python train.py --model="self-supervised audio encoder (BEST-RQ)" --dataset="synthesised imitations of 52 everyday sounds, one a clip" --train_examples=39062 --n_mels=80 --hop_length=160 --input="log_mel" --win_length=400 --codebook_size=1024 --mask_prob=0.08 --arch="transformer" --norm="rmsnorm" --norm_position="pre" --hidden_act="swiglu" --mlp_ratio=4 --head_dim=48 --fused_qkv=true --bias="all" --qk_norm=false --layer_scale_init=0.1 --parallel_block=true --inner_norm=false --subsampling=4 --layers=12 --width=160 --positions="rope" --init="torch_default" --residual_init="none" --optimizer="muon" --muon_scale="match_rms_adamw" --learning_rate=0.0016 --momentum=0.98 --nesterov=true --orthogonalizer="polar_express" --adamw_lr_other_params=0.00077 --max_grad_norm=0.5 --ema_decay=0.999 --max_steps=15600 --batch_size=256 --epochs=102.2 --lr_schedule="cosine" --final_lr_fraction=0 --warmup_steps=1560 --weight_decay=0.09 --adamw_weight_decay_other_params=0.01
Rows from block 3 of a small self-supervised audio encoder (BEST-RQ), named by matrix and row number. Rows with one number belong to one neuron. Each number is 500 + 50 x the weight over its row's rms, rounded and kept within 0 to 999. All counts start at 0. Numbers have three digits each.
After each neuron's rows are labels from the 100 clips, of 14848, where the neuron reaches its largest size: "responds to" is what is common among them. Only what is clearly more common there than usual is listed. The data: synthesised imitations of 52 everyday sounds, one a clip.
# gate: MLP gate (model.blocks.3.mlp.gate.weight, 640x160), inputs 40-79
# fc1: MLP up (model.blocks.3.mlp.fc1.weight, 640x160), inputs 40-79
# fc2: MLP down (model.blocks.3.mlp.fc2.weight, 160x640, transposed), outputs 40-79

gate.587:418485513449510512396516429465526454533478576473475497542474461468441483496550436491541508360453571466553538450564435417
fc1.587:466586515512541383452548575474496478461516553543438473551543530503496488597551446480451404504452474531519508390585519437
fc2.587:426454406408473515520502476569526548384498364568518460462478517550450558487457488536540522527474476532508558514471473641
responds to: helicopter; machines and effects

gate.408:512496418501388505457456508387545422527511524577433480450532512439400445383471474464454493435475468527555601444461537490
fc1.408:537497508541512464493438463563506514554520464496533512583509580524568529467496497457505499495518561434500572490439380408
fc2.408:431505489514539547539497422443448524533553474496499477538511545449497557444544568536483423469478500450522399551406546423
responds to: white noise

gate.349:515453514451535499450475486536458492475523493555455471635496489482500602531561606433444505537466542513506516550610465468
fc1.349:432571588530467485528469417405463464551563557501501421463519533546481514506402533533520523519438406506531494490529493564
fc2.349:522407499546380490551495453471539533469542502530433534427480503570570478588524494484488470568510523517513514462484507531
responds to: music; drum roll

gate.623:480463487583543433365443523438462579484489530486607406569502513437559539440509479455479585480462524438454502521459477515
fc1.623:567456455453470586565546474485562450547510468432398486454490513627513480447463514485562474460456516607491486490527482502
fc2.623:533524416491453565461533530523477449533559488492427564555526474533496457528451527508548549539461451497414491400546444466
responds to: machines and effects; spray hiss

gate.360:457512560411480456477499474497535480625565472435454491413449499455457454443495544490518508547512562513502457526358464448
fc1.360:499478425445467462538457510455550480461425479562451474357481582579524543490569389549510518531482534499526525609499454423
fc2.360:420536451499485482537546461471435513485502496462543426489528612439540472474507504574552552544565490394493501439414487453
responds to: rumble; pink noise

gate.305:612523512568484525465508573442461461576459537528514483530459506494514527534491487562365462515531407552475495439540487443
fc1.305:417526601490491539404541459499465567472458565581506448591462520503548494602408511393485515549488453532535457473491469441
fc2.305:521597502500564490531518423473512513452524419607582538487546441442398506558561452513505526439566556504588621454507532461
responds to: helicopter

gate.406:593458508531527453471543464486459504545421501514418528464506403531501452461458479555518413594434513539420526460485484451
fc1.406:588547473491532447502415434486507570513473512545493528408527528550537458523510544526488557560425439418396416603483495450
fc2.406:484553523469472499547483389434548578501513538574526480454416530465586498419464487602440436502465536443478415496513467503
responds to: rumble

gate.578:453446440416535598455452522513556503456492467574497446457507454462532594547583416513540528508550496507533457452547510500
fc1.578:461392472504502414491512427546534478479492514473489468461403481441485552491543530509492496483582464438508489482473440551
fc2.578:494495469486483456493506442581474574607463579389503510642601487408497563443507466464452503468421562531419464520394472536
responds to: fire crackling; typing

gate.457:410481422486401541466431530384531497498525502506442485513461456615549456466501497570457499472448611510467502444556445500
fc1.457:466412373459528461478509453520501538457440472488649524485550510513549555543528499471464560502516544460466526477469443452
fc2.457:524485512546474463509502575459546545484474589444407444537514442427451509557559418504533434456517541446540487488500455546
responds to: nature

gate.483:483558525469484414492520525437571379502399416533465477505586523424528520435463462484539533555450468403501464530495516514
fc1.483:492486561509510589512435364503553420454537493507512591521483500571491607488527445527399416527450490443453456446494405491
fc2.483:515566476400441571518473526547501453499483509560446485547491509497416523512608458548555538453438465489530506529535541537
responds to: animals; crickets

gate.398:507400465492492501548568436505488474518435507592441538459481452651508459482515486468460531507497570465513510451631405527
fc1.398:518498617495502566462523439472484436412519512544517538473483401433492444509520536492458538357484536582472505446501462522
fc2.398:527473471495537554486558493530518491487574564540422439449539570560531515358512539491479468562478472527518495543414522536
responds to: siren; signals

gate.83:557530585544449547551538408484488529504483483612499467410549493579530496461596423507494547608493427552419505506573623432
fc1.83:478560571441478447517459472534533508494520482537515481550569408544487479510633537544449436520512520492542505510535533407
fc2.83:521601510547506499482613443477407562482470522439495551457592480507556540413496530518563469441478469611498396521421562463
responds to: thin (high-pass); crying baby

gate.74:502514464456473485589526550530433549336456474507544555430403541554455517465417518557497502535506520513541434467478457474
fc1.74:445470524475542469487547481482538517497589394472472358548406425478573507600532513510505501602555445466451586459499472588
fc2.74:466523474441495548549612504539440553469461540530504577395485478548486518526395442531551531501401535592418540521479395506
responds to: rumble

gate.1:520462414534537514447415536536438522532511505542585529526567540497494520510478549575562408480539395482429557458548471516
fc1.1:493584591520493484515519478480522553436457526456460472502513521459478545505497541422519489622488465486582549476561594523
fc2.1:587506534502493557503361491496429483515463503537557465504505543538578519527490550514472423543557436455491452534565541568
responds to: household

gate.478:444494486387570461464589537527482480421478513467481509567465570495373499482498510425527483599497530600513502426580572423
fc1.478:548513568493459493477589466591596465583515522485432521447471481479534520470563477469449554552523588504550425558543581486
fc2.478:436463493504570463495409468464469390523501414519532484486474445477473533545549444484441441477451561502402453554548616501
responds to: rumble

gate.261:468422540530556504477511487454547580521553535515553561436528549497496513489459512519461465512396532497506594480519568465
fc1.261:477530462490502575531430451479486433529505496483524451466541509434477519455499492475544519520523497560521465531519525524
fc2.261:520454513516505575484459458478524510506555409610534526497590538477539507469460516453508523480572569457507545419459466518
responds to: animals; barking

gate.55:532447481510566456431553530508431542551411487507453420571483485457546483532478534629491558619431464531433389473505526456
fc1.55:539462400613504455531465471476478506544526496475491558490489535516497538520435552451480549571530573450494572494438470537
fc2.55:535442498428536476435406478580429510513473523496411424497490538511564570599533488462489511568444538497532504487499543597
responds to: rain; drum roll

gate.135:510541617479559515506545419555535511508446488466413578554463430451479531551460466441468429591445523517463487532433526418
fc1.135:549493459492516477499388510450528496380538479513523521421495597542567446582493488502568515487477550564498512547594465569
fc2.135:499430576468545598406461525464557495449569523550525600422390518437482519498457506522471428436506501507524482465430505462
responds to: pink noise

gate.257:475512528470525442454528459550503453545424624478469443512466451526498456469592478549499449552495495452415540495571493490
fc1.257:431414524501529543535465452598500539499594487533549507497497450531493515529494474481477516518513450554562492477550448535
fc2.257:546470562508485440527557525581490411558467497531512421505541572476539558548595433482430527517509492502467469556480540532
responds to: siren; drum roll

gate.238:505456538554537472477447424481492516467403492489535518541456547429525446515458582500446491480475548479566473462492504497
fc1.238:475425485520547505595469547509577544587477542492544548536520501546528549495567505427461590495601490485474485443425531474
fc2.238:462452518580491383424483513480489493541475576548502503572451502493434545548504535452484516445468554555464384521474440389
responds to: nature

gate.340:513510447447507547645479376407498584566550435461512501567532424493519555545487517486475540553578464424465461485421439540
fc1.340:499495463509475578490513450465490478497522431501545434526507534483561461458502548552495553514468533490581483483528553542
fc2.340:542487482543435559504579465474504512567509610442496519465516442425493449420524514481519591450560570494508457490565514492
responds to: household; ball bouncing

gate.269:498521492409507632423452558500576498500544507479544437445505510563495479559552480529487551561490438495498499476482472497
fc1.269:542454583526537538573502553520566396489477550586515509484543462447568449432493512419544492431525602538514479483594543471
fc2.269:538458550568563587436468532468467488512478481474457479564492532408542506587552529401629484474465448553404471491514420512
responds to: clipping; text has "clipped"

gate.490:559506554399551434523558521519436524519487468475515497456536439559527483536511460499545475462598446545601451482406455522
fc1.490:491390492449567594593450566468502431454521557532569617546460527516440517413452477509509536498507517517447554410534427486
fc2.490:458395442517516536460533528538523544506447408466473539488599451410475503495435426427525540528522537510498477486510445515
responds to: ball bouncing

gate.113:476530506426472556456482485478454450470489384481536487520476514516506536531452493479595478547507493504523432459453616442
fc1.113:603406431412380483442507484518460570495483474477463587413488481468554495454405563511455406522501530528545524449475459439
fc2.113:485496483399572497467495447550541531543563562401561469559446416460538479580526369502441437432506605452519442438516478499
responds to: household; fire crackling

gate.498:487447479517550492382463424532531490500434469469474518552547527575527502527453501581559481636499405529503553433398481392
fc1.498:473511437421552496412389544482535492487525571515453525536464521535459462455426490444526584561515478465574468489567425421
fc2.498:410482532421484455526458479466455484603588511471446449561566493503528543455489441520501423435511570469484537511485528471
responds to: machines and effects; waves; whoosh

gate.554:502505498609454465527531525434516535538458434493489557529596507588514439512455437496441470422557442527520492557532443533
fc1.554:588526513417516545398495504556533497477441472485502453417498574370556449609467545546533494557446562514443534384559495497
fc2.554:614506503473552579494522564532489524543491587527467553422519527453488451548451588562498473508545495467459574386473540442
responds to: thin (high-pass)

gate.583:491489524441557521487461496468475506486547411471488553573479508472586485501515616435426501496539530454495542558408530529
fc1.583:429481478549560529524484461546497518488525442525440532450479539402607428477569597551514511559507518545548452469484533528
fc2.583:483501505597523532593506421474481516568564549556414494520532553512470491521544549532529540529563430492501561478542477499
responds to: household; glass breaking

gate.373:464503529412488535549439490514511449531550501549546435389485523499441439478609575486410500503549615537495538558435523550
fc1.373:545537486488536449464445492411548535499567526488574527523472531454572572466443494585554503559497476456509479457580490543
fc2.373:530650526603429525477411519503464569590599535500442526473437575425512631477538498591455530551497489617454392435479510442
responds to: pink noise

gate.139:529421463577521412531500445434497456436506562426558460469432492545463537448544536447543554471540514399575492504487441533
fc1.139:441524430437483493586552503558498480663494456485480462476475539450578533459631449448517537500429389463408516565495497578
fc2.139:459508557477466515540441497553501523485525472535524500463585451504489543415498549451487449473491464558348563534474496513
responds to: pink noise

gate.476:433493526511474532433420495538541401562458471461444508473429528363463463570498553462483469524377461516489615538556482443
fc1.476:576581516530483470537488493536467385419489528489534449499495490516576430443470521508507525531513476500400488494442573532
fc2.476:416450443450483507483532467512464525439537503496524460477517497487425402546557493532459554606520508561508463533457464595
responds to: music; drum roll

gate.335:460577585391504510407584544404582423484471488576509556514479482436489543427505507348518478537572450524527510521537519512
fc1.335:487431435495498521573516506534509522406469539449521470425481514570543543417513387468431475398536473485547427441495508522
fc2.335:570509492584552463429573548497460525561544578547455477505473493469483567474441523509542422466521524564538572551515464513
responds to: rumble

gate.400:397481578528634508513439507517513480476539556481552493530654470478563523571466509591415441473515513463543450451540549518
fc1.400:465516459544535507487486466519491502562570543498463533520444555512473533572437517541514485569540456547545500495554503526
fc2.400:501372508524523495500444479385479484498605467487550514557531548567472538394514457566526490440535494478403588476456544499
responds to: signals; siren

gate.424:640545610582457497378535618392567572443475515472482519457481455585441460555516471510461474487443457429495507484409550456
fc1.424:546479551566547456431512595500545551588461562462478526548505475550513598532532533512502492568504558550525529574510419509
fc2.424:561507505551607503455409561511479450523432497449482477558504512598524435493461520519455609562574442552491512522479578570
responds to: people

gate.132:478448512494351455491494466538500534420590452471394521397507517435474527528466546557524486511462394478484496531627477526
fc1.132:551544492467570509492487524369541527544504492530522610519507471436437497548535386504499591526521556525444605415503489437
fc2.132:526435585476452588465454430436578413526477454567533538470487483525512456556463469475559553457533447497405544416467508441
responds to: laser zap; machines and effects

gate.263:518477558550565483540482388637440493499563420547447453461518452497456409458410473442488528491498512437488375548575524432
fc1.263:533474561454458494500520541583438531583536537473507504443530510499460518550572432488459551408429425497489537495494575490
fc2.263:524494425447544479591466459591496530519489493494554428491546518576519512423436423431584513446510528461516495446470527531
responds to: siren; signals; muffled (low-pass)

gate.243:459519504636466602488555525529649468544468498402463517491526472473507476646497492538474516487467402523510596528499499448
fc1.243:459557484454488483454577559509525431471483541490487475449477465553490455411470505494466492508407463492573580461545463450
fc2.243:505481430441537452552551489493520533532518593535443545585534493399502582457564518535492481589429623552485513573480516505
responds to: nature; water drop

gate.86:499461455428421429494591491478501467543457468486483440500506488453604604406530472532456506476526517524493510526495453526
fc1.86:372410493587432525412535582427521541508546545488556486562543514475475565461481412429500459511547610527450461474503487555
fc2.86:475496517396477498443517467490482422392522631497461580506498511487530625414487598479547469426522504438460460460514536544
responds to: laser zap

gate.384:452514525554562518537506446486501504535543538510591498460482515525513460414471506457604474635569497460601528535429648446
fc1.384:457498411415549497492427522538406519497570499614507369482577476502409483373505565465520486542485567505462509633511499459
fc2.384:491464436495418453535533515486443439491581548518543607476480449542489603539471497499421489469563455553429536538552492532
responds to: machines and effects; muffled (low-pass)

gate.254:480538585433449551488480473449446437549439522492452584463472491527507522516494538510503534579419381510435474544455536533
fc1.254:506556511535475461505458503528436523446477500513434504434480490555506559593517551517516426506613530497493614524453478547
fc2.254:472561554537516445575498564535502445419541487488434458525476556460522539475464505558521427459550524461386456522484527461
responds to: sawing; glass breaking

gate.23:503480633418422454584557527536534515501477492447525450504385474512485504592445489451464486492434483488529556512592486530
fc1.23:495613410459470464548572461561456488482465542494455409529522507479553496485492496471501582499442535506475515516590444539
fc2.23:497504575414400545571543617473518417409494481472495482588512468428406512517523531442473470550483433456458455579536556516
responds to: pink noise; group: nature; wind

gate.233:424586400595620413471434544522549481506531478528470569494550505466472504500505519542548507627462527420457568512506445438
fc1.233:459497459438574543497601482636514408486539523554472478500438484496512560380540504438540463541573588501493461408499358476
fc2.233:522471564500498510528559499588521471568450455549451595422527481570491553585466439454391433551535519422452505499467494488
responds to: signals; siren

gate.393:493510526397508540527551451528428471459458530454489405430553495518509552521493458572456512506514689486599587539467452505
fc1.393:510434536471407496518552487483524449470513513548526517505464395471526505458498453504477519466441495473498535498413472592
fc2.393:467486567539411503526448423505486508473474472499347454526505465497548547512454497470520532536457471511455573538494486550
responds to: sawing; applause

gate.358:492463528499573509499454467503467543500506498505452511529542517495456531470584465478559482555483530478509507464532555541
fc1.358:542569495510561484574559517526555521519507474561483507529405503502514469520551502517485512458589542476446548539490497488
fc2.358:523542494532441472500530602468490535539420521517465591492475524560497512537620519529505464490510567505436567558457524520
responds to: white noise; clipping; text has "clipped"

gate.549:462564558441510568571499418499491496504520367497534511445513481565533585523489519468539422489523414547471505473534516558
fc1.549:438463528527391563656445517525557525426444517431494522555567486501415530524506594511525513436459529475504521589474513504
fc2.549:419419546509488511488425513481509569457435478549453490554578537484491445542565509535494510459488511440526553482434506537
responds to: animals; mooing

gate.277:456507469460499550477533516576456547513434547500460422459564478539482407574517499486473522577514448463559561557444486507
fc1.277:477549548405566549520460511421561447481532452504478545476597506443452469524490507472415540533456458546515621538584505450
fc2.277:506526462489550603471543631470491502482547527498450520439554481521453586564479428467399502568481505482551421520520501537
responds to: music; drum roll

gate.625:495486405525523423605508474557427455563510445566455562489526457527478473493456527563492511499442426583435545478579557570
fc1.625:537532528496520518448461592502466532535524489448446518542495484567523590501538415453499508542479566516513530455436442543
fc2.625:504498560542557415485467518421483613569476466649514478514464562487410564356554514464603445502372537446441508447542521469
responds to: signals; music; melody

gate.354:467455529526433519472501561524420456526490468431532489469531495534559468457532485627414479407503568544530613435535520459
fc1.354:509540470459511528491459455557504504482502490495593570517517501560386499480492570496570504544389483488438426502422549509
fc2.354:460465439531464494522410520555495491387433493512534550458519506505571513474431573461447498449508516579510585426487371474
responds to: nature; fire crackling

gate.50:458456474424565463513502518504462597543459477397546509486394489467470484574378439480459506499452537585484545509470485569
fc1.50:384476494425579468507504402455586411506514501474450436658519477448476552509461508464559533464525534479437469503582504468
fc2.50:555455546496547467517550579493537551534467479532478479466548499430488536546473533472504447570526472480557509574437568417
responds to: thin (high-pass)

gate.489:437559461488384511481526489571486541499507586440464512569534454533373597464539521457460487560474466557475462499473489656
fc1.489:500442435537547372495472531475511506468579508547594585458465500462521548416474411673531571598548539470465495442452522481
fc2.489:437480493525433450512523498457479493573467404485511627533492485522465436468544497544480481507453479517517567596523528592
responds to: nature; fire crackling

gate.15:508470517452502512525437503569514392466522534527447466569493526496479518524576542490471445420541535437512470459457530470
fc1.15:487471591494483449446423522508467474462479472503459467401466565399472542528611447542425394489409546504502587476404481509
fc2.15:494493485514429601567508478554564458475455444617479602549504564431623548509440423475488552395494477455548552554480480476
responds to: nature; thunder

gate.29:490415492484505477454512542478539458524426536460521439532478542531475502531540513434459537561495414408492418481447488511
fc1.29:485502524573463470406507513490585518552541504501464558500604493547461437484580479558455498514510426366461446498492529456
fc2.29:429512507485476508428410525562469492451499502568452451495506487498513451513493481527517466471483511486520511431518597501
responds to: signals

gate.597:460593423531526518495483505495533481576473496401460444497446500477406563454464559482515451506472466566589608503488617559
fc1.597:478492503523493425467560516382489402483411464579483506468520539599518557470548496531433550527496494536473585445453544600
fc2.597:418460491515444442494507571530465434525414554579498452510411595493449495501472454499426507530542492471487553486452577499
responds to: people; applause

gate.216:442599461566486495470522517512460489448609442480532406566509525454560544523471609489532434505460472446491443465442405558
fc1.216:450485575578446492460500488501454583573441522471443527369424507602469558449472435480498526492487489487524537530494538467
fc2.216:487544550460440575538480490525472522521537402474508411455442504615429581437440540501575445471537529401501601467499488483
responds to: rumble

gate.331:466471539427501454454457504572530574582521572494613435659506482578427468473569437474524576565533490492453505542471409461
fc1.331:582519422439580490508536525531492436505431429457397508345468568510477527541509483480499488508378618494550447429598509493
fc2.331:479547533468498568443556567536591495508509440509515511534545431435430465538547435534541505430502481516517432478554398425
responds to: people; chatter; mains hum

gate.235:565438457594492457585521598514426618601492462502506503517558501418520467474494519527500651519463517479491551521488541432
fc1.235:553550473367492480482439504578500538407490486529523528527539525432393526436535594552481505545571507577468519505528414489
fc2.235:533502466495511502473593522442501380419437445473423547557638556523484515523470517440487447526516513525464425451457469510
responds to: animals; crickets

gate.291:544573443471487466561511558551477542449552438453399538530548552477446466436429595495446545471515480487569506548629471489
fc1.291:464479452429484620471437573491482585526524539598462552467480533449462491438528516514486476441499423607500448468528471476
fc2.291:527605491510528585550535505484514507565386562500521504504469490470458497497486555443482440377539452471397433493502488532
responds to: laser zap; machines and effects

gate.516:534528565466463562511507502532558506468554514530538429468507486517497558553482554552500498537495473585446491427486436601
fc1.516:447611504525546432477500593509492460505560517544446517473477540472491549476498565475563470491453475466476495401559523516
fc2.516:622536457545440505476555481577465446512561470503533445463459629492509572504546484549560512591584486567549504551537499550
responds to: household

gate.118:512472443560432483457498459560479380527586533480588517482451462458519453467494490507579464471601578407509545496453564550
fc1.118:469519458435509633509458473460431437429530449519376469462495570499465476523578560557565492519479487453494447465536466472
fc2.118:552548521548593533427442502486451399440514511490462515514551566416480464524538502527457552509588468455446567504543521483
responds to: machines and effects; rumble; helicopter

gate.388:375476494480483418513529415502576527495549567541505440553554366427460458532454567446444568491475468514455538499471500593
fc1.388:623568431449569531537499488422416457511468396425459605539521565535521464443488452494500541505488498468537451549411483455
fc2.388:488501401586522454431577500554521422522480535506496544522463485541490599429568498488469451474484527554452528527452506526
responds to: white noise; group: household; knocking

gate.634:533611597522479452457465504582520597501425394392469500546523489525477505537508534453545425439390594512519538490510500616
fc1.634:487504459481566500518473535470490480551576536520512503440469402491431569498527476521490493469586477474561521553468525423
fc2.634:485544501476542531444443564538459446627515492511508549512535552548609402489558471456595513462462468479451491539404514470
responds to: people

gate.581:532467512513573504541511618521553547505443473465411459453508519490445480542425568567510539455482464531533463599522473454
fc1.581:478577511451510518535475501558507482471513443487522538535518555444411544566512495579513505519451470543481546547465508406
fc2.581:500528482456494493418502434558505432462570569529464507543495538435482483519527512575504444547483515530538467374465574505
responds to: pink noise; clipping; text has "clipped"

gate.614:563550508467510548549495450526579583567526502493516479535449455501455507492513596508568448496520525504555519485488575541
fc1.614:589482566547481433581485513512505536507491611507522512496587528383543498561419492415512547513530494406485462549508414502
fc2.614:490500522444559475500482455529361555365574522409502502528462519439429498524480519512496537495446490481505430546510389519
responds to: ball bouncing

gate.28:491516521541519401460390586467571472466518446497523490453561545481509497437423530466500467535588424521479549461456497495
fc1.28:444548509495521384376470533540501509521514429535529480554499472507504422491499498511579500562501461482479603427442588549
fc2.28:414520529451505454489388559434461525611487505551520439499472574447437528574492551473525438524455531517464443568465428471
responds to: signals

gate.611:396453456519490552499444603488482505484517491459542555597434468510484575502455461548568554529469545510524507533462506544
fc1.611:573480501468481533528432552521538585452569412498451491600449421529537522467491590484562430534491545562487497450515428546
fc2.611:434484386478475619527562563394482541533593446472588547485417504544493478543387556441404493501526442476483491526463571496
responds to: people; chatter

gate.428:532518489443481567494518493562466512368515496495460501492494503449458458500440468424554554481562527501489519453486459426
fc1.428:633431546546579527534469445499492435518539433425452523531509548573512432490435524457519500489506480561481570451503513436
fc2.428:468522523567500542514591505531473458507468401467538442459503466535462482474548464595488599469529503639566445502505577502
responds to: music; melody; howling

gate.372:442528435520494545458532469494602520510398635503469571465521465503483511556534436476564456500523504511470518517566523472
fc1.372:500493494472530501400493542457476463534462492427499441508532550541470461512505541527604506516511419431482484595491469444
fc2.372:457461592704574445500569422419571496488493573553528418531483493487557502444469517480481436517495497537528590581455499478
responds to: helicopter

gate.383:483368517340424495516459552462486496461477460647456467511544526556499525519545487460458502527436531440510550483450399451
fc1.383:498512456515580437543513408457529522598470457579502465494504531409556505501516522488512625460419478460462501475514457504
fc2.383:580478501403540573510476590464542513488499452416453551467504490482479475548484541454563492523542434495487567484460531437
responds to: music; drum roll

gate.411:508574476467552453523522469537505454445434428489554531489458491399515492392595536469457490495519458487567452581471442471
fc1.411:511470480448494452513542514505489456608470474500547509453470521447618445450474464495607478534485484441477509484507423523
fc2.411:576467493485438502554636521451595411481534493484485480510432542477554552521497474504484445492476460486468515555521631495
responds to: household; glass breaking

gate.523:521507476566558555536492530484571563470538406458412504532422443501575507556391470625518471513503588421466540570524561462
fc1.523:497567525486500462474491447581464487475553493529432498544483557469549564427481467468548406565451519547536491534422622568
fc2.523:538349475479493538465426528517482498524474442535468531544524487474494497414475461436503456511428477568454444575519486524
responds to: clipping; text has "clipped"

gate.616:503458493443478543463396465457530512480493370559580567448535501490402435483460522516393483614552530558473522501478485448
fc1.616:492498443503439453435420537520501531536492450482550504534526528471418478452538487465431494447521554507462435551540544444
fc2.616:450474490480527499547407521514480491530500490479548473417555537515429529483525462408565510494546467459583513551429446436
responds to: signals; car horn

gate.108:557525516456475448485533429476452480478478535474498473518397449480477503519593582462415442544440482462527499465485502418
fc1.108:537508444500481479538576473459501536463505579399496433478470452583442451458537592489450454488516528497521574482512534511
fc2.108:525512530475457562579465465569500451582467531573476565537476584464470501448494454559440493400594486421533524477567459556
responds to: nature

gate.586:561466490484491484490578513475477548477552458501513517487541491448572472563497548462440423563468495485558502484473501494
fc1.586:503496420499640469527544477395474579656535529449528570503526508463506502523527444594447470505427460517565382540465479476
fc2.586:542405516408475472531504565513524549474601477464552429476536601442521455500567521480496527468520500511463504563490489472
responds to: people; crying baby

gate.628:420567400470524526523387503486560414466525415471479510493591499419570413424460502473510464487512534492442624457518505446
fc1.628:472476370506501514493479453539634474516565434427551531550449566419470553442531466426513511506436446581590538518502569563
fc2.628:500442430478425522642429511496562549494457502461453546539560539507497533422464494521482484458479470565516488469486384532
responds to: pink noise

gate.421:421458517528490522595469438411498567437508567479603563461401501414466517492514475484543491456461485468392517571501473470
fc1.421:498463517502421484420475525578580514529502403479365470558482525512495511543540558489499528493514499522500526403468496531
fc2.421:467518438424519454513512469420498475511508548481593547542589540540490525399495492539527525529485509479433492519495504506
responds to: rumble